From a checkpoint of a small sound classifier: activation silu.
Rows from block 3 of a small sound classifier, named by matrix and row number. Rows with one number within an expert belong to one neuron, the router's apart. Each number is 128 + 32 x the weight over its row's rms, rounded and kept within 0 to 255. All counts start at 0. Numbers have three digits each. After the name is the row's rms in percent of the matrix's.
After each expert's rows are labels from the 100 clips, of 14976, where the router gives the expert most weight on average: "strongest on" is what is common among them. Only what is clearly more common there than usual is listed. The data: simulated modem signals in the audio band.
# router: router (model.blocks.3.mlp.router.weight, 16x128, trained with AdamW), inputs 86-127
# up: expert up (model.blocks.3.mlp.up, 16x128x128), inputs 86-127
# down: expert down (model.blocks.3.mlp.down, 16x128x128, transposed), outputs 86-127

# expert 0
router.0 100:100171163146143155143102180108111101158083186144077120131162172174157080132121122077083086156164177149152102074189146171110157
up.0 098:126113168108124153199121127142117052167140098175133074160180153074153120141138102103101187105147101180188144189130159135107095
down.0 108:153142166168165146053131070130077164159173116052156144117092102157121180098127112141161106157082142138161089099153162085157122
up.1 110:130166166143173136136117136171134130115128185138146162148152148167168079085142163112116194110177084139078108114127141073127097
down.1 097:147198159143125153124124115149162143135124146118134167114098122095078130112078138130108170121082077089109144143072146186116108
up.2 086:143142099142161083171139119099116141067086095117085187105126135076150144129127120120131143106093122127183098179067075097212129
down.2 095:116120124174111140147138075111143076100081114114184081105122090123097109145109132129143117142119102161096165087121061129167167
up.3 088:170096168136108122121125107161137129162087106129197124067136097119196139139109148126087132097179160090107187165139094088111181
down.3 089:211134115176131089112151201150176156112156113191192151063121109137101087172122124071185160199138061132155157133100136131138128
up.4 088:151091114071079196126175090126156133098095065104116105068087096113102135062104147131112154082113121167130109149076146089152139
down.4 088:091141156122114091184146158105113060130137152099170119114177195109140114102150083108128092182097146095136157158109112147178081
up.5 086:152157179102132109102108139211126151136147144095157096168154102148080124183103184108107121151098132124096160099101110096127144
down.5 105:150109137139155120110109151194091149113193071133131157125155102119121147119145106047099109052152111161166100086112106084092111
up.6 078:130107143118111102171135126187136119171084062118199090121115153155091205184161151137134132134126081090129126125098144143115158
down.6 078:189176077137122134168065068092140110175105114165181150178139112078113104187119101135123087157169083103114121163130079167209141
up.7 104:097166128160182194149117090060173092128171091171156119170147116155115142162076151144128133111170178118145120096130109124116138
down.7 094:161148182089106099109153102153133142141220172119156161077155097135125093088108098148144155144129092105072157183100183149129136
up.8 101:155081152134115120148093113085198158141145171129140094069127184129155086138138143107121183100088157173122121090156152096162113
down.8 101:123137111100135075109158131099076074131079091106064115114119115092130117104149117094109111115081145121144066166092161113121096
up.9 093:117173151139156105122150122154163086138162103158138154163157160108107146088166109142154103156140150150138104147062128125082144
down.9 091:116162122101145113132146173147113143079100127143130122179091117084140143086082127149142182118131126073099178108085112137138118
up.10 070:155086140151103136166147114152128108120165141129134114069134139128142175129109141135118180122130125178041154168042135064177062
down.10 073:166181105199114093169122114157248139176130126148126178137118155164078120134079159103098195131109110158132120113107093160096134
up.11 113:100159062146203148137151161128131124113123151142174130187134161116142180132112116122140179126131122113098137104093171155150146
down.11 109:167142143166162145108075114115162107136158163076152187131148115135141138150144094115195173087145183153180107143121151138129095
up.12 094:126136071063149070133074131164083128080174165138141136126131141103131107108132123152154099058113185094102142097122137133087087
down.12 093:172178191106128140072157135148141111152155115159106140156184131111156088141166096086131093166151109104138083118151127177045089
up.13 086:166132125125186136114154096177137084150127143117131174148199145088163183121117140113135137108112129136092150115094101126095153
down.13 095:127141127142082094130134121088075197108095197129120144127193176168092178158095113067159124109112129162138133178125099153065135
up.14 088:091125128090132113131148138197193065113181130142177169145150120154113140102183140088104142213172172086157133185087160139138152
down.14 092:146129167149123163101155094144152178125105121149084141172108127067129118183114083121147168171146108159120109090161110094166083
up.15 084:062128081115111110140155133138097109155224123132140087150145144131043125162161173162155109194132104159161119162084188112144138
down.15 094:106112109108184085160103074180114153110159137175177180084151104127178168134142136144208138109168167071193133083155093115069142
strongest on: 800 baud; chirp spread spectrum; 4-FSK

# expert 6
router.6 101:093188158152143155131100163110104123162084189143078129127161175165162096122121122092093096166158166139159113079202147174117152
up.0 094:157147104090141158147147143133129183151112139179115171185141191106145143122154213138201101135147190125148143184127113176167157
down.0 104:183122114140110101094166178123052137125162119096124110103159102114107132117090103071144083116135114096088086166152127150100057
up.1 101:126091140099143175116092102051105153185131082168169161125129112132048152127177078117094106096123170109132136120140158105127109
down.1 105:149067139149133123132140151158124147068164130176120109122147116109127201102152067145167112124090155140069095111127139134124065
up.2 120:195184127136121115140121059120126159155153177160148163175136103124151127113088129191166106135130160095122112190164126161152178
down.2 115:134180153162121129114161183102132148151145108114111106193154153110088137149147137086181124128153106169161163165178121131115112
up.3 085:093115134160096161134111129145136133167156130133172168166129073129140145189203086182104124137161077133106158128117145113115109
down.3 091:128150127075124173110153157126128119153146159187166144102159126068112146137160148154141102113146165128140104146097151121137155
up.4 093:150142121081142137107143135111128142127113129143201095189067163108099176154102082148102152092133175055091098178108100131167069
down.4 096:059129130154108177086121130121067166110128138089136077066155131163179119144134179160154054090116139150110159121172124087171117
up.5 089:075120122091167144108094174106170121149119131115157187180119104151106143109135206122163132114122126096130183126125071085127143
down.5 094:117160151100112107117115103114172070068099091167133113166128109146089126130101158084195110105121135126092119169113144132194143
up.6 123:161108124145159113068138127108134090124069137139121137130163130129126132181144153164137096142158163159055130153126128119139136
down.6 111:146127046138086078127142153119145138141115152119102127075200072131088133086088144148130140166101173064141077173106129094117110
up.7 083:105084074126150156182140064169134202095109089159090088103146150051152128130130134105147116169107159170149133163136110131129088
down.7 086:182155152182035066061079113156123130104196135125154125129134152102138125147123163145116126125140170183126143110109123104147101
up.8 100:155145135123157148117107103128148118038063143110085126103123120096097147147126111131160109062154069091142129125172119165183073
down.8 106:193141109103174182110157121170180110179159104158107076198100117135120140161137169192143086133121134136147109121150142160155158
up.9 106:145106106157129113119140133103148155067140082123099122197166181134095145192211163103130151155131125054116082124119136119110133
down.9 112:112127148065097161129132142165132159087139127072137113100087063119152115102116069149141175130094132122083127090107140186135160
up.10 088:102087110112125078120144092086168169170111092090129140143106152105157072096139132113122139075106163104136066171086141152169051
down.10 095:149109141120102092124145145115114078100137129135081126120113075158176109119177095098121110175205125140133132116119114133106118
up.11 091:088110152121121090113140120161089156157118078147057153198141120094118143127127135074118188166103137098189083140154135103132168
down.11 094:176085070098175085162150087117089099145174145094104177153171132106111116090099131120104163040069138153154074174088138117162119
up.12 076:171081128219130107163182125076142168133136081078116103169140107101133188086155090076162169073152170127134147129155108155106118
down.12 083:151153164177096121130100166076143093113129147098127123134121115113179187114155113051129115175121097157145087129081107141151125
up.13 107:130090085099136136125157072094182102152141162093158129121134145047064131134134101128139168103075122139182129088135140166129123
down.13 096:150118114161127081120145127093150180137131179178088161143153120163187155124146127098116133086141128163030123118129126091141136
up.14 106:100168081186122100193133120182143098169137107056051173097085148093136182123109082142137110134129152125105131144177124110162057
down.14 106:129118151134112087106120167083135125084114113122208145129099108136089141072170190140095223122153176138184146042132150162064187
up.15 118:067150106089169150160127105145143126148112150070104114131138076155133113166143163098138135123132094168126137093176165129112125
down.15 110:125108133176133137121092118155168117137199141076142121131106135181177220164062152131121075124108148117114132105134142144100098
strongest on: 800 baud; OFDM

# expert 11
router.11 101:110187161142160153160113165116099122144082184140077111126141163173160077110122122092100093163148175147151107083188159170096134
up.0 107:119085126152130121113199126140103116081119097102077139172154092114135193120089069088102119150106105140136180161125098086144113
down.0 105:064091148098098184122091120130064142119144133146124135124132140113072080143124175151132166157200171104122115150135155082130137
up.1 090:103129088122124153155066147141170172155060125126106133163148126160122123162114134106147167128065141035092124106207068104155131
down.1 100:165186119106156138168172111171142131137140073189103117109050127153085086144134155079194087153138137105124131134083137105054153
up.2 085:141124151130076171097152090110168119137162126109109148180172123160066119116129096173135154086171127063063147147163143116113069
down.2 092:101151200148139157177135138124142096100154120095131126141128137137098131094140121144136133087089068083090160158111112147084130
up.3 117:169145218104097167157138140141093090151181152176108074116074123183149078127092145108086144146044193146123100159143121146145165
down.3 110:114211102105132082117083059151132123131087118083105102132100137137129112112097134146150074120134110159167131078115135135163136
up.4 079:115167167143077124139134112147146150161159118094096083122119163125131110102139132097053126140098133154206159170136130151165115
down.4 073:077134103141109102163092061089163096125116127118131135062135103127168089151147118148159114185164105190138089066128125109151115
up.5 074:133136111185092150078158121129129142139129136098141178129122119126130103097148112128134118134142130111117164102133121104158140
down.5 087:102148119177123142149113117130101178086142130169113125101155177176149114148180105107147175117128138181147133150168135099139160
up.6 112:140101191120118082137167132153097115152139162164120123185120110157102089174127130138170112101092147131167204148128107115127114
down.6 109:168154146090115153081175112127147148062114066106119097107147146104094179163135110117076176160140160083090111093086175112098103
up.7 128:130085103161166117125150159055162126118125158173118129180117113148205208105128113103102089099130192084163154195049175094103109
down.7 119:122110093123155090154108145118088119118150114119159084060144134065109093135101072097148142139172194104142153206163147135136125
up.8 116:080155131074145068133120126142174140065113099168151138118140201169160129110151157190091121149122108167107166161153092104149142
down.8 120:095167152103095174149115188105100184162126161077136146070119111155103132145125089154169172066157128146077120062090115153150120
up.9 131:098133167148126134119177096199221165089145128177131122104178139141172109094116193124104104078098088112111140107132168090150137
down.9 124:144160182103145162120154154077130121149188132113148168190059120149147090107121131106064147097143114133122111086120087188188074
up.10 094:125115095125139118134175145090073133122098128166137088057135144099169174125139135143149145071153090093083087113091169095092144
down.10 090:072135150077152168105098112095116137212170177081117089156148119154145122109123080110154112102090122199154171141156149186129137
up.11 106:191144164083166170219121141116143179167169129152134129171113127175163178121070108147075143076142136117126130106160130212078108
down.11 103:128135147146181105063139141185066157048074161121174128141084134185189086105138159156130150109099141112151132135114129103119154
up.12 093:150122114083116149157140123108151118116098116095118090142076067108152121146154178127110149142087133150150190123134107125155146
down.12 104:073175175127121096132212138151148075130111139152104130113125184156132153111104121054131080132153142093106131125152104147140105
up.13 098:149124134129130100151094137159175173102094141175094133123086127119153138127101140153147088083168112157091123186096100072183110
down.13 099:146109125117127148102124144101102132150137154145149128084117126155108098095133070097098158148159152148117167123151140178111108
up.14 081:183117134133160182116095083121167113168132108081163152101091079140119123126062180127155160145105124120077171168178116159116129
down.14 092:108085086130129135145117140189149159115171099126118040130071113118135139212090122123114092166103110158110173124141148125085135
up.15 089:113100186161116077150092102145129120119153084086125139207141139115098107107100128146100183113052111120084146116176102139181108
down.15 097:153114086142098036103124152118098152149134069096130161135131121099106155101116110108129173091104152129183112145077154163152127
strongest on: carrier: 1.5 to 2.5 kHz; 800 baud; 4-FSK

# expert 10
router.10 105:150184120147103133119094148109107120134083185162083131108180100153142107150129153099141100185166109164159166095187139173098122
up.0 118:134098147093088113162106142130158155147067089136167166145083102137095119113102141162130094099193093101147164089123175110100113
down.0 115:107115169078166166145142123154106114090163086174173183134127137176143105151128126105114102146112124143195130143135178078081064
up.1 105:111113142140148175105091086213101142106179111117119154097141135095073152130182139104141107135144183145133110091133131126123112
down.1 106:158126149124107088199156180139230080110144148155088044131141106160110161110073130161108120087116109123071123136100145099120114
up.2 092:062061126178129144087181146125139066114189148080155133155156147164134121133086153111139132159142162122113124141163131132149086
down.2 104:175134205137135093063110167142174098124145165147060167137097127106175115130133120156068142130127112169178117162126127084108081
up.3 084:108123135124166105113114101159105132145068125119155125140154100067178134133098136160143194036109148148076149149093137112113149
down.3 086:029141118117141148126071103144072131118149157164140123116105124116127137159126110173111161137097141118157176091113152098146110
up.4 103:115157100137073220104148133101129119082118095114096162128132103140123139114067144175060173192107120030104139129138164127144153
down.4 097:150166112139115119160110111113167101135128168065074128128083138109092126154134155103097134116186083147151106167164083161087089
up.5 093:179182052089206147147118108141137144075118102176102103103110147143061120110118074082129139111084142163121146128101086108164104
down.5 096:124177174099170092155077131114135108093074137151134112115120145099119140123167125130149122117093128094124087138097136203076179
up.6 067:169101120123146150069128100157169128171152152156162205176106123128162118088135100175123160065156073146144150129142069119110122
down.6 078:102137146195156076143130132064151126105128105144113135141095155123086079101157141144109100148185119141118159077059130099095106
up.7 110:138149135151121078149163137129113141104146098089155111112145128116110127161056143177198092129088190133116138105147170161098131
down.7 098:117097129105133078084157174108102154088117124215134138175126126156112101098109102119194162139149172134048134141046105136125170
up.8 113:145143125155140137107144083148132147124058128155170138122138124134023088140188111137104154121190079140116113154161069151114165
down.8 114:151142208133114132079090126143134156104132186163127119178100068191141097125128068102130131116153140106100172087144144119092101
up.9 100:116111130117156145103098127141110090111071142124183095122142144075120067161176169131111160198108145098122122106150080125178102
down.9 103:154131166163163141140172120162130121114156117142133153133188129106115125190179136058176157115148146168131183126095094088121133
up.10 092:145074049070134150166169118123147188112121059113138131188130174124160123153082181086128130163103113073122142142137158146105152
down.10 103:147078137151114135100108135122158088115180143107125099173142129129146145091127182157120157121119139104151082186148139086158176
up.11 106:088092145083160074122135131153128131111074107142155095101156099131139177118201089160105104045071100092166128135124169166184111
down.11 115:144204159076171124123134150093130119088100113123105103125141144114126140132105166222130103091183180123123098138136088101189121
up.12 085:085129155167099166173115151074178141130129108166165170159130101134186096122086110131136151129130117175136138079147097125118172
down.12 085:143126199076120093107117105144125107093132145115112156177111121085082116166149127110086123121086116122129168189107093085124110
up.13 102:174115111128106150084115111152145137065102128189154114191136171119192152161149130115104110168116096181152123138174140120174128
down.13 094:135101154110136121176076092174139075140180158074100123138154085099133140137102086109116156059063130172134139144166103124142124
up.14 091:114175081087148116101158144083116121152090060101099116139129102137175128139062099157122107200068137156105161149142140125108144
down.14 091:127161108192123084149101104100168084152114145120130112117160163125123095035119080117195151135149115179130175080146078121219141
up.15 099:060121132155120079124175157133104095138172168114178184190106100107077112140114151098119150104173123133112110101109205126119136
down.15 098:147162085129087140133150168112173136124152098114143142074124143148176110119077066177111102185129148103162062143128114121184092
strongest on: FM speech; 50 baud

# expert 7
router.7 099:120176160141165142134104171114113125159080190127092110123159169152166073108101113087103090144175154154151115088175162172111161
up.0 105:136126198111169162146078140142187120154156104108088124132059105168083089116118213114144066062126128107092108098153184170126087
down.0 111:139157121163160148146125158121125056078169117126079089103154167154156143124158118097140111109141160090119162148137162161125167
up.1 114:158117100109162170150138146178084097143108146075098065165113132153062154082129140142143100139143147173116101086110092161131129
down.1 105:090136121133105112030095103108110139128093154148083148106109152104171105148153145115067143150071149118123106153102159105101110
up.2 089:127102122099149129155080131125175113179087065086155112144120120091123110168128161138120158140128090077095086151122124114139162
down.2 099:150174171120167133161079249070059133113121114160174135090083085107104120143140113094147130153159145126134180104154139113137141
up.3 081:102180118075137129139153125148126185177173089168142121141182145113087167124110146110088133173070150148143163118143094103157143
down.3 083:140145130113177106106180144131084182104145100128085130092085142152109119149191148143128113129145128107105083138147158131118126
up.4 102:113150064115127107151098115103177110147093100117100112096080180088135175147147166112074169125097083123130089174162146141196125
down.4 109:144143173080145166106163184130101093109120184059112129108094146185125071117103086130146154053162147186108166110164153052097140
up.5 093:098167139142110194103140134134136155188174107080139127114116139124171148176111205137148195135132102126192156150163082125131156
down.5 097:112187121122169084148081135116109097122097089124149154156119168084134097101152123159059088147095066037119116147117104128085089
up.6 112:101147058106172114122082130112115137132149077145103096193135164087151094172107154099187067128174172122174166126098139113126112
down.6 104:137170118170141130090099079125155161182202094143171065084139179157156132145108105188109134114097123048108062107104197066137151
up.7 090:131138093175170091136126085123099163162170121070131114131130119160138185164160165119151171192133125100117087148123071140150130
down.7 095:172092100122146147103178151117025189120162131158165098083098071123128191100124119126123121153141101163150198111119145184109104
up.8 090:121112130145166190125123074098123152134162129138105162086098108104071097155044099155172129119160067116157167133170106094151153
down.8 093:154224131134107083104127102098110108127164119153109137118145207082085078106106107114093125095143125116133084159158160168099165
up.9 080:085124121125099117108113071159113120114173128102141185104139124137112126123094187114090146097124092148152149106155104118174145
down.9 089:121156130092056148120084087091108139122145163116053116114128065161091121152113145120138150208179116117135138130128144174103141
up.10 129:102113152126157125181145166093130143115118132139092089140124122118147128107122054103075091101090132141162123154156158110101133
down.10 124:149119162113132154114161138182160152115082159116135167162151128191140169157088195167164163118202176108094135154157088092172151
up.11 089:089090107162127137086164088099133135165118083133158102121147112112101125114169087136150123110134105027055082148168179184051158
down.11 095:171135135101160155116165095111174156156109144077165197141139098148145138126126132126113096185145134125086121071127177106112173
up.12 114:164153126100143166157102148147169197118120093118097085138175096033150121094140128105110130067152099089172108134137128148151117
down.12 113:160161157159101130121191182135097120092109170082148119138142142104180119077060119169149083136098133097132099194129148182119140
up.13 114:137138149116134164120098044125095070145121147149145095157107134144152155122075124136146092131084177152127140143147137131140118
down.13 109:073168107165125139088121154131130113128104127161184192091172135202130098126118069179118157137121135183138137102137125124150154
up.14 095:118121084135081132166156101123101124101162111074143109184077131079087111166147114102160155032130108092167087069118177074144137
down.14 094:151152141118069181155096100144132164190127135088099162138125194091114127142143137106145107120072166137136082115081172222122144
up.15 093:122133089160166090122167094207085103093097169092113089131085134130128129123170142132144182127105095133124105181050108060145166
down.15 092:113133095137151142100147123045215118139103160216130100141137124083123134163068098133148099152098119168123139100174095148142136
strongest on: carrier: 1.5 to 2.5 kHz; 400 baud

# expert 12
router.12 101:103181183150149144121111165114107113160068180135094144120145177162165075111107104101086092154149158137158083096176156162100166
up.0 093:112148165170140179102135067180146096097140162150145167151116140162091171146112138114144082136167136124160122162159136097148136
down.0 090:140138124163128136160101177149144108044124118103128098119191155112191133146128122121159124110121156132105168127120177124192116
up.1 087:124135175127130162181128051059143141132122174133138098150122128111105142141093130096173110184136124114133135124149156064091130
down.1 095:107096107185101101104190102091116147126132146130165118136101125103127111087192187117139109102147100072135139121144148130141132
up.2 095:173159084179139069106141118093150135166109132126138132175132110089123084101070121107139151159134063099130195102153142095143174
down.2 088:150115168064114128168069113074077096148104080139169113120117142175181109127112127105089192125154063076090133164103140152085123
up.3 095:123068135104151068165137123187127114145089131125199050115207140179147124169208121157094182079133189120111084102120129137128129
down.3 098:102133168084120151168137156127125143112127142155146124130177075104115160083144192140141113118167068127181209155126133141151115
up.4 094:104137148119143131091078104104118168094104110131158139103095063149088111154142170174098103137073116107102112132143090121177116
down.4 088:186115073142154156195159176185108145149106174168164112144158110152141113120072106165129111134140111168194090112119149156147163
up.5 110:140125151150177167142169090160122134153105144166170176119153155180164121146182151092088115156175099137108132221096136125141160
down.5 106:142102139118152145147128127152108133134102113076096090124163091113164128146142095105192128176185071092111105096094143143160105
up.6 091:117134151159084154132119114127079126113146135126138133141111177061069094131073110116095138138162150134111104132118136104083127
down.6 086:139165111093141127133112123085194151166128137100141096089139124129097143169104167071198180109119117077103124094164141115090142
up.7 117:140099151178118109147097137141154122104081161166125129137121099111106167159135110145114128063123098114201040134134095092156150
down.7 113:127124177146131105089193076161147176153135073130189113102080194181140176140153047091109094125083121129101112150107136131104181
up.8 079:092143122109096098156140137126152186081147116153127101125135134089098150153122131175166108110173141119123142105120126023135106
down.8 092:197173144145175150144127144104120000095135193157125119133175167137138124121122124084163138150142169135114058113141143099153126
up.9 099:098140178128127142137115143188116144151092160157140154110139197125081125104142109079122143111095111078102094043105202076126177
down.9 095:150169067115122181147108160094177165130149151100041115107131078142150107181095093171143092120095106100090180087107067091150058
up.10 119:128110119204114151082181091145082127145112085164096110126124178104133096097157137167116156167124130091197069194112148120159136
down.10 116:125162148049112133158104117146166147085176137114073154132137130170182131129141108082125120120059079160128189127116136172086074
up.11 122:118147152118111135151217138104103176111151122055098165174114168125154106126104098145129113080096146155116141166112130165114147
down.11 123:116126067133154108163152142089146086090107126146166129098084070133148133185091092097131089137141105104142106101101183109129106
up.12 101:141127138114154109135113157037117128168123111090135117115134116186078147189066119088156180164115193104093131165118095104093115
down.12 099:102156109158085132088129175113168099151166139174127105161143148132137157155121122202100047071085094185173094129101127154127148
up.13 103:138116085176205111131097205154112190094123157133181167172130122159073142121075116099132190129203093095152131133131133096128097
down.13 104:087092157077094143100137099145133182120211143127131128084147135153176135161160132119103160102085147101130103133093085148153150
up.14 089:074110155158152134135099139105153120134125169084122163108088138159086180144075102111120105077133109151072114155177150150071121
down.14 096:140178160088149188152142076172113112153182153123151118150102127167119162118156157122133098120195165109163156100177092088126159
up.15 096:109121090077103115073184105130096093136170087120097135157135069143115127131150108181116194085170105125084133170106136092150173
down.15 092:166150114079138123149148164133165154141156148154132146158065189127112152109128205164075110085117115120166177123139089151132122
strongest on: fading; strong noise; carrier: 4.5 to 5.5 kHz

# expert 13
router.13 101:117181163150157155149088175110121104151078190136089132133148175169155098122109135086089092154169165136156123081191141161098160
up.0 085:131086148144076179091160109160092166107121140070120126141109121099159077145095109160125103086136119094139067197110091099096142
down.0 094:151173198130127143163128150133111082219146132105123165054125075130143116097134133126118100116110089090112151103117141108139190
up.1 100:088146128065055149127170083151094165177131088117117169166158180153169139124132152109166109121125157151149060164134090100112110
down.1 106:188085154105121100170121168169211173117123156147195159167191115129124107057101159110110152110132111075137163124156150110082148
up.2 111:126117147148120143170155161158124169118155108105119095149101110168159137118081061196129139173135087144118148170154144084122156
down.2 115:178071148091095161113074132094156171177131084075182140183094106096189102129147146116126141182118178131131194113143181098165116
up.3 083:188139128105095133142120134081133171153134145159116139113050145081132117117104144121098152056120110090122139111126138133110158
down.3 082:147054188160139111151094091121144120100128105179138094146160159120133091076109122127151128160085107205118111129125108161077157
up.4 100:108155123162158142108130112153137095135149174181100064157057122122157170159130111137160068159077153099089086103121126121134152
down.4 104:113122111143046089125144113125176129122153127196111162112110095074096128136172147110108032110161121168142156074106102160125077
up.5 088:132176114124129119171147152095151142165152095109129100135109162187103150074102140094117159149079055083100080142153126123144160
down.5 086:126162128148134153122078125160142139102141111100119208182181115130112093136071122120099110116125149120104167181165130145146192
up.6 099:172135147158132156151083133106177126116136120142083144148126135078149163124119153150062161072169112058178129109174127160108119
down.6 097:164118094129114094125167164147145125104202105116105141126119106162129120127083077052124136135108124134125125114151187138143149
up.7 103:096200126133137107136051086118146067122136172067133139088093122094171101128104121114112103123073144152138172149107096038090138
down.7 097:198141111113101125198162100125145143141142131136072128108067118174125144064130142118151195119139147098112095168129124121155085
up.8 099:082075155134132178069157167129103127159155078086109113079125086194225064142133091133160147122132082149130068166124117130094129
down.8 112:203088155163094167086086097121099122124136084090162180165135151081172171076140176129117144106119138139104114111130171124082164
up.9 121:091147159089144138134090107104110101163149127004103113125099124152128167133146108158145191076120159176196108149079138097063162
down.9 116:185153112121138126134130154096132129142078093097166150125149126142160124124120060106099137092128130155129131140126218081181104
up.10 100:133163145126167087110100152151121120130100157073156141193142128148107118111168119094112153160180168178141135132109147087098107
down.10 110:171135203127184132121133104149100101175118130144147125163126130125133143145157149175127170167148136127073143136098050106098178
up.11 089:157132123095106076139055102165179130127078169144159179087144134080129153099167069116106162090143144167100134121154120083131090
down.11 089:186090163119149148145147081062101126180096123211096090142072140151146143147131132068137131117113152120097082111173122130123119
up.12 090:108124130128104138164130145149098095129137138094095126148159138082178165118107133195131107096111142120190136130095133084107156
down.12 099:083112074208133100090124109101156098115093131162108130117098168147148116140118078146127089140145119156124122182129115110089181
up.13 086:099096102134164179093134117073143181161135094072149153151181093049116177141135075180143119139068072093133131152121126122152122
down.13 091:164105132151158091142161165089105116152186157100143203113104090098140159142104197120113132098108182156150133110161079170090103
up.14 111:097125116142083136150089121177108114144118081164120120098126089174139105117082093144145202109135174065140155164149118132188155
down.14 106:122123117122126160119151130162133133089187121090134124101119160112096164182114121116171175199149114141159090095129165148073125
up.15 103:157122133123171108169123053084179130085068125108062165150164167072143189142211146132170170105099113185135087162045106125162110
down.15 091:106200078151135107137163158155092170098109207135169186146098075179110129099110152153193151127123065120170132084078092127138092
strongest on: carrier: 1.5 to 2.5 kHz

# expert 4
router.4 099:112162170140139135132115170102115103150073193135089098128143156163160076112101142083090084144168164150152101094186152164095163
up.0 085:148181104134183178178137088083113131147119085118044118153154147118130158097111093169122163105075154126142126126129109096099157
down.0 082:116115102141064112099103157119092122097124167095172120086089124110130084141083130142092123126111099187125177124102142119097099
up.1 094:075144086163114103169094145141100179125146120099094123131176077148064151118119074088137126156132089142123172124177149125125138
down.1 090:134138080099070188125168150144146137122140154174116083102097126117118145166110153159062157107103137066056083152077163106085140
up.2 086:139139088153163069141110128147116150088131140184131119134073187166079124100134201185132143176072082111188076099101102109144180
down.2 092:116219114175175131123085172170117071143131113066129152107190168165179152162170141149156152113125092120108180101111153172120211
up.3 077:119103137107117194132141101129135098104068108142108138138133165138043182116104119108090110157169081135103188122098060118114137
down.3 081:092132171105110129162145146109123083135153193148086138139137121162128069082119157111157078097118138112173163107153186089123109
up.4 127:126111113149133039162179138141055120185133181171071115110102090155156147126133096170149121192043138150150098100105124124197116
down.4 108:191171092151116125140105085206113104149090142113172169131162135077112133108137133134142092097100165125165145195122146139098150
up.5 108:130156131097132101106135092167144132046122141125163183173187165123113136109102091065145129026084102147093098115083112092114173
down.5 099:092110063084121154111196107124170153147096144117170130131144168107060150166093075162099173113125167155101093156093096174195135
up.6 096:067100135144081069115122134121143151125143134117099114196153115200113132121116135162167134106114077134181103066133143054150150
down.6 103:079140163157151124142115164113094131137128165135147154116099072117169076105158097171131123124154141130164124117117175120095077
up.7 075:198043093140079120105116122138136142106179168101159110109128125182148108092129078124152149183107110132124097177143102082136164
down.7 083:181131150161122163177124119124166130102126154156119150107127147065091152167077135099138129136156137127133124178131110124158198
up.8 084:163124095137116209131155155096139137141158089197091159158107149153074127129149156121129172170114097129121206103149143109118132
down.8 090:106112127147148162080065123143129142118122069131111101127125125127144087118142149139099124055090152131084125127126126138141148
up.9 096:143106115144132143130109158145165120154075117157083181105094096135080106065123120137092145178066118114103127173184159111163184
down.9 103:119156183102098103191143129098103125080179103087084138180101177118176125099160151159103152134131114147087143162080090165125151
up.10 096:107116219120097086152187164124139105081159103137105133143141072090162095147144157140117142162098124197147091142130183105089136
down.10 089:160134064091135162098148101070148171104156161153035122090075205122135123164142151124145132142126127127102153157098134123104113
up.11 123:108082169157142123133136119146084103142122154110103101108123126124180163142114151107130116169133150145104140098126088133054082
down.11 119:132135089145119099138085114092121085090084141121098069156098155115122155155118146126136111155159160157114112182128091127069183
up.12 085:102111090090103171110120122171139152092143071174114085127106152151129118152116199156128178108136171122137084118125161138140160
down.12 081:158118097114152076101142081124198222133175133122120140169129138128174155151133099145109160102103173127115129090180141062115098
up.13 116:102127096092181140108113154149162098145136127135090086164116118156127096166100090130122160119181115226094141158147105153162107
down.13 113:129131121145072095186129111065173155119134128096111138160156096100090139111166030133140101150164100128188124155141117144152086
up.14 125:105120134121058180099170172190133150051073110135119099127089134158137156119087145120082105092152111133078156115114088135088169
down.14 120:109100071144130081173120124075084158128158168141084131158108077111172097183077137070143143136154149071089165152177084076071155
up.15 101:079134134122163127135112161106091103116174104109145141086103120126154172176126092147092181081131129113115073115101131166192157
down.15 098:102148189118143108082115143095123107182074133129090175130108111163113130125146113120128129141082149132110100133066095115126119
strongest on: fading; 400 baud